python train.py --model="segmentation model" --dataset="flat shapes of many kinds, plain or patterned, on busy backdrops" --train_examples=48750 --image_size=48 --crop_scale_min=1 --horizontal_flip=false --translate=0.06 --color_jitter=0.1 --num_classes=21 --arch="unet" --norm="batchnorm" --hidden_act="relu" --padding_mode="reflect" --pixel_unshuffle=2 --widths=[96, 96, 192] --blocks_per_level=3 --block="plain" --attention=false --upsampling="transposed_conv" --init="torch_default" --optimizer="adamw" --learning_rate=0.0014 --beta1=0.9 --beta2=0.999 --eps=1e-10 --max_grad_norm=0.5 --adaptive_grad_clip=0.1 --max_steps=20200 --batch_size=128 --epochs=53.0 --lr_schedule="step" --warmup_steps=400 --weight_decay=0.05
Rows from block 11 of a small segmentation model, named by matrix and row number. Each number is 128 + 24 x the weight over its row's rms, rounded and kept within 0 to 255. All counts start at 0.
After each channel's rows are labels from the 100 images, of 14976, where the channel reaches its highest value: "top examples" is what is common among them; "peak on" is the class under the peak. Only what is clearly more common there than usual is listed. The data: flat shapes of many kinds, plain or patterned, on busy backdrops.
# conv: 3x3 conv (model.decb.1.0.conv.weight, 96x192x3x3, each kernel summed), inputs 96-191

conv.24 [128 102 134 150 110 135 155 126 129 106 113 141 124 128 149 133 116 134 149 139 118 134 116 104 120 119 131 123 132 128 136 116 113 128 127 126 138 130 138 114 137 129 122 132 125 134 132 101 119 126 117 129 116 139 115 127 146 124 125 113 133 141 136 117 160 148 150 146 129 127 126 130 113 141 146 139 141 137 127 148 127 113 127 136 129 114 123 139 137 131 125 143 132 124 107 130]
top examples: hexagon; largest shape: hexagon; count: one
peak on: hexagon

conv.15 [128  74 126 130 118 157 116 158  82 115 134 117  96 136 165 108 130 151 160 136 101 131 121 155 120 107 133 122 105 132 124 114 128 116 152 138 116 129 157 120 146 134 121 123 108 110 132 113 123 114 121 120 100 108 117 123 125 124 175 152 118 137 132 129 147 143 161 121 121 141 133 111 139 135 156 134 135 124 131 107 113 121 144  52 122 120 106 147 144 131 137 124 119 103 114 124]
top examples: flower; star; ring
peak on: flower; star

conv.2 [118 135 148 135 125 114 130 135 139 143 138 134 139 128 131 143 105 155 129 131 136 128 122 114 121 120 123 130 124 128 132 130 123 116 144 144 135 134 145 131 114 122 158 107 117 147 135 119 133 117 129 116 126 126 120 124 131 131 125 134 140 123 124 146 127 139 161 120 122 141 121 135 141 133 133 144 125 134 138 114 115 125 143 141 143 124 130 129 131 129 131 122 132 120 129 117]
top examples: triangle; largest shape: triangle; semicircle
peak on: triangle; semicircle

conv.3 [135 142 132 122 128 140 122 162 106 103 139  99  99 119  99 117 135 142 141 146 140 149 104 142  97 121  92 119 108 148  98 157 145 129  80 130 138 124 117 141 149 126  63 120 125 143  88  99 128 113  97 124 135 125 137 114 116 133  90 110 140 108 107 114 147 123 100 157 125 126  94 107 144 142 151 127 123  92 110 100 135 103 151  94 118 124 129 131 192 105 130 124 142 130 114 133]
top examples: flower
peak on: flower

conv.25 [138 149 134 117 100 126 121 136 150 121 145 127 149 117 122 139 105 127 106 114 115 137 104 156 112 122 117 119 120 116 146 135 116 131 157 102 121 124 115 138 156 134 172 132 136 144 145 114 135 128 118 125 116 135 123 137 138 134 126 143 122 129 109 112 133 120 130 142 125 114 118 133 125 155 113 180 133 147 133 131 109  99 152 131 130 112 129 130 116 142 133 105 140 128 105 127]
top examples: rhombus; largest shape: rhombus; its colour: white
peak on: rhombus

conv.41 [137 141 108 153  82 157 121 123  90 154 120 138 117 136 113 133 107  95 141 142  96 139 135 113 142 129 106 155  91 116 140 160 111 109 134 108 130 162 124 137 161 166 140 145 143 129  96 126 136 108 103  96  72 139 107 138 123 154 104 158 140 138  83 127 161 135 133 135 106 114 106 141 129 137 146 100 148 110 118 114 141 106 146 130 146 151 117  90 133 141 112 137 130  99  87  78]
top examples: triangle; count: one; pentagon; largest shape: pentagon
peak on: triangle; pentagon

conv.14 [130 127 133 126 132 162 135 145 147  90 135 131 114  80 126 122 113 105  93 152 144 128 125 117 156  93 123 116 113 131 133  98 115 130 125  96 109 155 102 159 141 137 136 137 150 132 139 136 127 148 162 144 158 109 109 130 126 133 141 127 125 112 139  76 140 128 142 123 141 130 122  90 158 139 120 113 105 131 144 154 117 131 127 151 126 143 144 135 135 104  98 145  99 145 122 113]
top examples: semicircle; bar
peak on: semicircle

conv.62 [114 102  91 153 133 100 141 156 131 149 115 138  86 133 125 115 114 105 148 110 129 150 112 135 109  77 152 121 104 154 130 148 106 136 173  86 137 126 154 125 141  96 133 141 121 133 115 149 152 153 128 104 126 109  74  87 118 133  99 120 149 134 115 121 122 140 146 112 132 117 179 112  89 125 106 136 132  67 138 124 141 125 157 166 108 150 116 127 136  98 109 117 124 128 118 121]
top examples: count: five; ring; frame; orange shape
peak on: frame; ring

conv.33 [137 101 103 163 120 100 119 192 122 124 132  84 109 144 118 127  96 103 147 111 113 136 100 186 147 126 119 135  97  96 114 115  88 124 136 132 102 116 149 128 125 130 138 152 165  71 140 144 144 123 106  98 122 111  77 129 145  87 112 117 117 112 130 107 125 113 129  96 108 111 132  99 133 107 148 106 153 103 127 158 107 109 125 110 132 124  89 107 146 136 119  72 125 146 144 113]
top examples: gear; largest shape: gear
peak on: gear

conv.1 [140 108 126  98 101 152 100  90 116 138 133 151 136 111 136 128 148  99  99 137 122 131 128  74 149 109 127 111  69  85 159 139 133 137 145 129 107 112 115 105 124 116 122  95 108 141  95 137 117 160 103 157  87 125 114 137 102  95 135 119 132 154  94 138 130 169 152 158 155 127 119 117 174 158 136 134 115 109 118 146 124 135 116 138 152 133 126 116 124 119 108 157 109 111 141 102]
top examples: tee; largest shape: tee; cross
peak on: tee; cross

conv.59 [171 138  88 112 151 158 129 146 162  51 161 115 123 109 107 133 138 124  76 136 156 122 139 130  66 114 162 130 104 132 117 140  94 121 144 112 142 139 142 178 125 146 114 125 133 128 158 106  73 168 160 116 167 109 108 138 117 146 128 157 105 118 154  96 117 124 145 101 123  53  45  90 140 120 128  96 111 124 135 134 127 107 148 121 157 148 112 139 119  72  65 133  88 107 115 100]
top examples: flower; arrow
peak on: flower

conv.68 [122 115 145 141  91 127 138 117 121 120 101 133 122 138 126 152 140  97 108 137 122 129 110 117 111 117 144 120  97 135 109 103 149 157 161 145 138 122 168 139 171 123 117 121 152 146 123 115 134 134 145 122 146 125 128 130 136 141 110 106 122 150 108 107 130 134 132 143 116 152 148 148 120 156 148 142 116  84 138 128 159  98 155 134 144 121 131 123 117 134 127 123 106 112 121 129]
top examples: ring; largest shape: ring
peak on: ring

conv.85 [139 131 131 114 119 140  82 118 124 142 116 137  79  99 105 148 124 137 115  98 135 123  94 100  99 107 142 113 111 136 113 147 117 151 143 121 144 113 133 139 111 127 127 107 147 132 143 116 125 111 130  93 151 142 122 135 124 172 106 159 121 149 129 119 184 122 135 142 142 162 138  92 124 130 109 165 124 110 139 114 135  98 166 122 146 120 124 120 149 142 126 138 127 100 106 134]
top examples: cross; largest shape: cross
peak on: cross

conv.64 [142 116 134 102 106 132 155 146 127 124  88 121 122 115  92 166 118 131 134 138 130 114  95 143 147 138 145 144  89 126 131 119 126 105 101 126 110 167 107 130 133 114 131 104 141 101 124  77 138 137 114 136 145 135 117 159 118 126 137 158 104 122 150 146 146 135 132 138 108 107  99 123 127 141 148 110 116 144 150 121 136  76 163 131 112 116 129 115 113 144 138 155 111 102  88 153]
top examples: star; count: five
peak on: star

conv.79 [128 112 107 136  94 146 119 127 136 129 123 121 103 142 136 137 135 128 136 102 102 130 119 111 114 133 137 149 120 111 133 126 120 135 150 137 112 128 113 138 165 145 156 142 149 132 104 105 119 124 137 110 139 130 122 118 112 130 115 148 129 109 128 126 148 137 119 112 131 132 120 107 104 141 158 143 125 124  97 150 109 122 135 142 128 118 112 119 113 130 127 125 121 131 114 131]
top examples: ring; largest shape: ring
peak on: ring

conv.58 [134 119 141 104 146 121 141 135 148 149 131 153 150 146 140 118 167 131 132 142 115 140 136 114 137 153 136 116 135 141 132 113 135 122 120 132 140 138 128 132 118 140 120 134 130 139 132 134 143 101 128 141 134 163 149 137 125 118 157 125 124 144 146 147  96 119 117 139 131 126 128 138 112 106 131 122 123 145 124 149 123 150  83 144 116 129 146 140 149 139 138 144 149 123 140 139]
top examples: frame; largest shape: frame; count: one; largest shape: ring
peak on: frame; ring

conv.78 [119  85  84 133  52 130 124 103  91 116 118 140 120 122 121 138  99 102 135 131 132 133 120 117 111  98 109 145  96  94 159 150  79 133 136 106 118 127 109 131 170 162 127 133 126 118 119 108 131 126 106 130  83 140 113 122 128 111 129 111 138 140 118 107 167 125 132 132 127 125 104 126 129 152 125 148 142 136 154 146 128 101 134 111 124 116 108 109 141 137  88 140 101 131 107  87]
top examples: heart; largest shape: heart; drop; largest shape: drop
peak on: heart; drop

conv.12 [142 115  94 134 107 131 116 188 108 125 135 124 136 120 135 121 104 122 146 138  91 126 103 172 126 127 122 128 124 130  83 139 133 132  97 129 119 115 172 125 163 154 117 124 131 137 119  97 123  91 128 112 147 128 133 153 130  99  99 159 145 129 137  84 145 140 152 123 132 120 137 115 140 129 139 113 112 142 140 151 141  95 134 113 114  99 136 108 133 129 113 125 131 125 158 108]
top examples: gear; heart
peak on: gear; heart

conv.32 [115 122 122 141 122 131 139 131 139 129 141 148 127 139 154 130  99  92 112 138 111 127 124 137 136 128 125 123  92 128 131 119 147 115 118 119 119 115 160 133 150 150 161 121 125 139 139 108 123 126  97 105 111 140 121 153 131 116 136 114 128 161 129 138 146 146 144 147 121 120 114 136 125 132 134 143 126 147 136 137 112 105 148 130  98 111 120 139 136 140 124 141 137 125 111 109]
top examples: heart; largest shape: heart; cross; largest shape: cross
peak on: heart; cross

conv.29 [127 114 126 141 100 120 115 128  98 109 105 136 138 125 132 132 113 124 128 124 108 111 129 135 117 114 153 122 119  96 150  95 125 140 145 121 111 144 127 128 169 152 177 127 140 122 127 137 110  99 118 143 135 128 106 153 141 148 129 118 132 126 102  87 144 149 161 139  94 108 125 103 150 143 124 120 123 158 130 158 141 125 117  86 138 121  92 134 135 148 135 112 132 105 126 118]
top examples: star; largest shape: star; crescent
peak on: star; crescent

conv.11 [128 136 109 141 131 127 140 169 139  94 117 122 116 131 120 130  79 111 124 142 149  99 117 167 121 125 154 139  95 114 109 132 133 130  98 133 113 126 160 155 105 144 164 134 102 101 149 127 122 127 128 110 116  87 100 112 106 138 136  97 121 111 140 116 132 126  91 112 135 130 111  77 137 136 117 146 129 140 142 135 133 129 129 137 127 128 110 114 111  91 106 122 150 124 121 123]
top examples: star; cross
peak on: star; cross

conv.26 [120 141 155 134 105 123 180 120 140 150 103 109 126 115 115 139  79 117 128 131 110 120  88 189 157 144  92 131  91 110 117 127 130 113 116 154  95 143 104  81 141 135 161 100 139 129 107 112 129 123 136 117 117 132 133 150 151 170 172  95 127 164 111 109 146 124  98 138 128 141 131 128 112 162 106  34 137 119  91 124 150 125 115 121  88 111 141 120 169 138 132  99 119 105 134 123]
top examples: bar; largest shape: bar
peak on: bar

conv.93 [129 116 116 115 113 137 117 166 123  91 127  87 136 105 110 103 119 126 130 146  71  86 123 128 123  50 119 160  81 132 115 140 105 124 157 127  95 130 125 147 171 136 134 169 129 114 122 117 123 151 125 119 174 121 132 112 113  78  99 132 113 133 129  98 133 133 116 106 112  96 115 115 142 112 132 143 123 108 133 171  92  78 117  94 130 108 120  98 121 118 123 137 141 138  63 102]
top examples: gear; largest shape: gear; ring
peak on: gear

conv.61 [138 141 103 149 130 131 148 126 141 120 145 133 123 108 115 130 145 125 118 148 147 146 116 135 109 108  48 136 129 145 120 113 108 135 122 129 134 135 143 150 151 107 127  93 138 135  96 104 127 109 114 123 125 153 135 117 116 133 132 151 142 140 108 108 134 125 150 125 146 127 115 133 136 146 130 105 144 131 148 116 174 105 154 155 136 120 129 147 138 130 110 135 136 111 106 124]
top examples: frame; largest shape: frame
peak on: frame

conv.51 [131 126 130  96 151 120 130 107 134 123 125 128 153 111 155 116 136 127 112 117  89 144 127 142 124 137 127 117 125 130 112 126 136 118 114 120 129 135 135 137 132 138  83 105 131 157 113 112 116 125 126 134 119 125 133 140 115 114 133 137 116 129 129 141 104 112 100 154 115 130 132 140 144 146 120 120 140 129 124 133  92 132 114 144 125 108 150 149 141 123 116 152 156 124 136 119]
top examples: hexagon; largest shape: hexagon; count: one
peak on: hexagon

conv.46 [141 125 132  78 116 106 101 162 104  89  77 114 155 143 136 106 116 149 140 130 142  44  51 139 122 133  88 123  97 122 100 120 142 124 156 132 120 138 116 112 134 183 108  71 154  81 124  97 153 138 130 137 112 112 156 130 139 118 108 134 115 101  96 129 147 127 137 125 120 101 124 100 129 131 127 134 136 144 120 112 121  84 160  47  91 126 132 104 105 139 151 163 118  92 102 138]
top examples: arrow; largest shape: arrow
peak on: arrow

conv.81 [129 108 154 100 127 128 128 125 106 118 137 111 125 116 125 114 124 103 134 115 127 129 122 143 126 128 112 134 121 101 143 138 127 122 128 119 112 110  94  97 117 144  91 183 134  39 147 150 117 138 107 167 120  94 115 124  98 119 141 118 118  96 103 127 153 122 119 122 115 112 136 110 139 103 151 134 159  94 108 107 124 140 131  88 119 117  96 136 158 137 149  80 132 138 131 108]
top examples: rhombus; ellipse
peak on: rhombus; ellipse

conv.7 [129 115 150 159 121 154 136 154 117 131 134 134 119 126 120 142  88 136 102 149 111 131 139 152 143  89 118 112 108 101 112 148 116 122 172 137 103 111 157 140 126 127 134 160 131 115 135 128 131 159 119 124 125 117  79 114 134 141 137 106 112 122  96 115 121 124 137 122 138 131 131 113 149 124 116 148 125 122 120 131 127 117 143 126 110 141 123 136 124 144 128 110 110 129 132 100]
top examples: rhombus; arrow
peak on: rhombus; arrow

conv.75 [135 120 135 100 127 138 143 116 130 130 108 118 157 110 142 133 111 133 115 129 123 151 108 129 116 109 147 134 122 112 117 136 165 156 136 134 131 126 141 109 136 112 153 102 105 139 119 128 130 125 134 110 140 134 129 149 135 115 151 111 127 139 136 137 105 122 129 124 123 133 122 151 125 131 123 131 129 128 115 140 114 105 108 161 127  91 125 141 136 135 125 139 153 116 140 157]
top examples: tee; largest shape: tee
peak on: tee

conv.30 [135 153 133 115 125 144 125 144 130 120 130 110 122 130 108 137 138 114 142 123 118 117 130 130 120 116 129 141  88 112 111 146 115 116 138 102 117 137 108 151 155 129 145 154 127 128 133 117 126 119 128 112 112 106 116 129 113 119 133 135 133 105 111 117 152  86 127 132 112 113 130 132 142 139 127 170 114 123 135 142  99 116 139 125 128 119 123 130 118 140 131 133 157 121  94 142]
top examples: drop; heart; largest shape: heart; count: two
peak on: drop; heart

conv.5 [113 113 109  80 165 106 109 141 103 118 101 152 117 100 132  74 117 130 118 112  92  95 133  56 118 130 134 137 136 113  81 121 140 152 139 126 106 109 134 136  31  94 141 130 123 137 107  94 135 150 128 124 128 125 133 140 135 132 133 140 118  89 122 138 148  83  43  73 117 124 106  96 111 121 134 106 114 122 110 125  78 131 106 132 120 102 113 120 118 100 115 128 127 135 147 121]
top examples: frame; blue shape; flower
peak on: frame

conv.43 [139  98 130 165 121 129 114 130 123 131 146 126 106 126 132 107 120 100 145 110  80 114 131 133 134 115 109 117 130 123 112 125 115 128 132 134 137 119 123 112 156 122 107 107 152 122 114 142 141 149 128 155 142 117 131 131 116  84 129 111 128 122 107 115 104  96 115 118 153 123 132 125 140 115 131  99  95 105 126  84  98 116 104 147  96  84 121 112 143 160 119 137 127 121 149 110]
top examples: cross; largest shape: cross
peak on: cross; star

conv.72 [153 119 138 165 142 114 158 140 148 153  83 105 124 108 129 147 108 124 133 125 148 122  77 116 145 115 109 120 126 120 128 137 150  81 123 131 110  89 118 110 121 154 134 112 124 109  89 145 149 135 115 142 105 123 135 142 106 157 136 127 147 159  77 134 108 102 107 147 161 131  95 171 111 126 133  97 135 122 131 122 141 110 145  87  86 105 126 107 135 121 139 100 138 117 130 107]
top examples: star; largest shape: star
peak on: star

conv.57 [108 125 121 145 125 132 110 164 116 120  78 111 124  96 131 118 117  82 113 127 124 141 115 167 113 107 147 128 102 135 138 124 146 118 127 121 110 137 129 102 131 121 121 165 135 151 101 145 106 136 107 126 130  92 101 129 114 142  90  96 123 113 123 115  91 140 138  98 145 128 109 134 137 131 144 129 135  82 157 126  86 129 129 117 136  91 103 134 162 122 114  71 143 125 142 109]
top examples: flower; largest shape: flower
peak on: flower

conv.86 [124 126  99 150 152 125 103 148 109 107 119 104  78  97  73 119 108 146  98 127 109 129 104 164 103 113 130 124  74 126 122 136 103 128 121 130 125 108 162 144 103  93 142 115 152  93 145 118  75 177 129 107 149 109 115 109 127 146  78 108 141 156 139 125 121 155 145 117  96 109 135  66 151 138 152 126 122 131 150 122 121  88 113 116 118 120  89 137 122  82  98  89 141 147 141 130]
top examples: flower; count: five; star
peak on: flower; star

conv.55 [126 133 102 160 127 172 129 105 151 112 122 125 157 134 116 151 116 137 140 138  86 127 136 138 128 149 140 131 142 148 135 127  97 106 143 115 110 141 125 148 102 106 108 136 127 168 116 135 102 112 143 153 130 114 154 147 138 123 137 141 114 144 146 141 136 118  97 116 147  97 123 136 149 142 126 121 106 129 153 130 113 127 137 138 143 136 137 118  89 172 114 166  89 139 124 122]
top examples: frame; largest shape: frame
peak on: frame

conv.87 [105 164 113 115 163  40 112 174 150 101  97  75 110 107 141 131 127 144 147 162 152 156 120 103 124  63 143 121  83 123 116 141 112 126 163 162 133 111 150 108 116  82 172 155 116  58 113 134 117 122  96 123 147 129 126 115 156 126 125 107 148 141 153  88 105 108 144  94 182 134 145  99 131 137 135  99  96 100 132 133 102 102 106 121 124 157 126 125 131  73 104  92 124 125 139 118]
top examples: gear; count: five
peak on: gear

conv.67 [117 150 127 136 121  87 117 120 119 122  92 114 114 118  94 130 115 127 154 151  93 124 114 150  88  97 132 140 112 143 136 117 122 117 166 108 103 133 124 135 124 113 162 143 132 130 102 118  90 106 105 111 108 128 118 137 153 149 122 134 138 145 136 115 117 114 139  95 105 114 133 119 126 136 146 130 109 128 153 144 122  99 127 142 117 162 130 131 115 119 101 145 133 122 124 126]
top examples: star; cross
peak on: star; cross

conv.18 [139 103 120 118 137 115 123 144 133 121 126 138 149 127 133 124 111 125 120 141  77 112  97 111 136 125 133 117  76  98 109  99 136 142 139  95 117 145 134 104 140 150 146 161 133 110 140 140 127 119 130 104 123 119 113 147 158 142 108 116 156  97 122 109 132 146 148  78 105 124 118 128 128 126 180 128 133 140 144 154 112 109 152 105 105 108 108 118 130 110 139 120 124 122 134 118]
top examples: cross; largest shape: cross
peak on: cross

conv.17 [ 98 120  90 139  59 115 131 118  90 129 142 147 121 109 120 144 109 108 111 129 105 129 112 163 132 110 100 135  55 103 119 177 107 110 127  84 106 137 111 122 170 148 147 117 153 104 116 146  93 104 132 157  76 125 130 139 147 130 136 105 127 166  82 124 145 139 127 169 138 126  70 149 148 162 171 148 139 132 147 117 126  55 142 116 135 140  91 102 151 122  63 152 130  98  96  76]
top examples: drop; ring; largest shape: drop; largest shape: ring
peak on: drop

conv.52 [ 84 107 152 141 129 141 151 151 126 158 138 112 129  62 144 119 104  75 138 145 139 154 150 141 153  62 136 131  89 114 141 119 130  47 130 125 138 121  59 122 128 121  96 204 134 140 109 158 130 140 118 148 147  98  64  96 113 136 146  95 158  97 165 119  96 143  92 134 139 131 105 129 143 118 103 112 120 110 139 127 126 130  76 123 169 129  51 123 133 121 126 102 108 165 134 138]
top examples: drop; bar
peak on: drop; bar

conv.84 [124 109 135 121 110 128 147 125 126 134 151 145 149 131 123 151 130 113 137 129 136 145 134 132 152 153 106 133 122 143 129 134 117 111 110 127 141 139  93 144 142 110 109 128 118 157 128 120 103 118 134  95 136 141 123 135 152 149 142 132 123 119 123 143 148 119 132 155 139 142 122 142 139 120 139 129 118 132 118 132 120 143 153 152 121 121 126 111 128 152 133 149 135 145 103 129]
top examples: star; largest shape: star; count: one
peak on: star

conv.49 [ 87  98 124  76 109 131 110 115  98 138 112 101 120 135 105 130 158 103 136 124 104 109 148 176 130 141 113 125  86  96 119 125  97 136 137 138 106 122 114 142 113 143 154 110 146 136 137 126 115 168 112 102 133 103  96 153 111 123  95 148 116 132 118 121 114 152 129 119 142 124 143 125 114 111  95 127  97 116 125 118 110 127  86 142  83 114 119 113 147 111 121  67 134 130 105 133]
top examples: cross; gear
peak on: cross

conv.37 [128 124  93 140 120 132 130 142 116 113 122 120 100 146 105 116 124 150 131 139 148 142 126 110 128 104 113 107 107 110 134 128 101 147 116 123 127 135  82 122 140 121 130 150 156  96 173 140 115 125 133 122 127 121 104 107 132 143 135 130 165 125 104  99 169 152 150 110  99 143 139  95 114 106 135 185 153 137 142 128 136 120 130 123 115 156 113 107 149 126 131 107 106 114 149 139]
top examples: drop
peak on: drop

conv.54 [109 132  94 115 105 129 138 132 132 140 124 152 105  59 121 121 115  87  86 109 125 136 128 110  83 110  89 136  98 123 111 142  86 129 163  88 115 120 126 127 170 146 152 125 133 143 100 144  83 163 119 103 169 105  92 109 129 117 124 119 149 124 136  83 128 151 141 140 118 132 111 133 154 120 135 135 123  81 156 123 119 111 132 142 142 124 113 119  89 102  57 139 129 111 141  88]
top examples: ring
peak on: ring

conv.56 [136  87  95 139  85 103 110 140 115 157  74 112 130 155  84 120 141 146 180 105 145 122  58 155 138 132 123 136 105 102 144 140 111 102 129 135 117  78 129  81 147 152 124 120 140 105 120 146 120  64  91 144 113 118 148 154 149 158 102 110 124 129 112 126 151 143 140 115  86 118 115 113 138 135 151 123 151  86 142 110 127 102 169  71 110 111 128 108 159 134 140 158 144 124 118 121]
top examples: crescent; semicircle
peak on: crescent; semicircle

conv.77 [102 102 147 144 136 113 117 201 122 122  86 106 119 146 138 158  76 143 135  93 123 129 107 136 120 113 123 103  81 121  91 146 129  98 140 159 112  73 147  91 102  97 128 125 112 133 124 129 140 133  86 110 124 104 116 156 109 130 126 111 142 128 119 133 114 145 153 105  92 123 129  99 154 124 150 153 122 112 129  85 141  99 144 125 125 103 117 139 144 109 120 128 165 119 130 105]
top examples: arrow; largest shape: arrow
peak on: arrow

conv.47 [134 154 107  89 127 117  87  96 132  93 118 121 149 118  98 116 106 119 112 123 146 123 127  96 131 152 164 136 101 118 102 154 114  97 137 109 136 134 134 137  83 144 157 108 132 134 118 109 102 100 124 126 123  92 128 149 107 114  83 136  97 122 108 110 147  83 111  85 120 107  71 141 120 136 154  97  97 144 117 145 115 106 110  70 151 125 117 119 104  77 118 121 120 131 147 130]
top examples: count: five; ring; frame
peak on: frame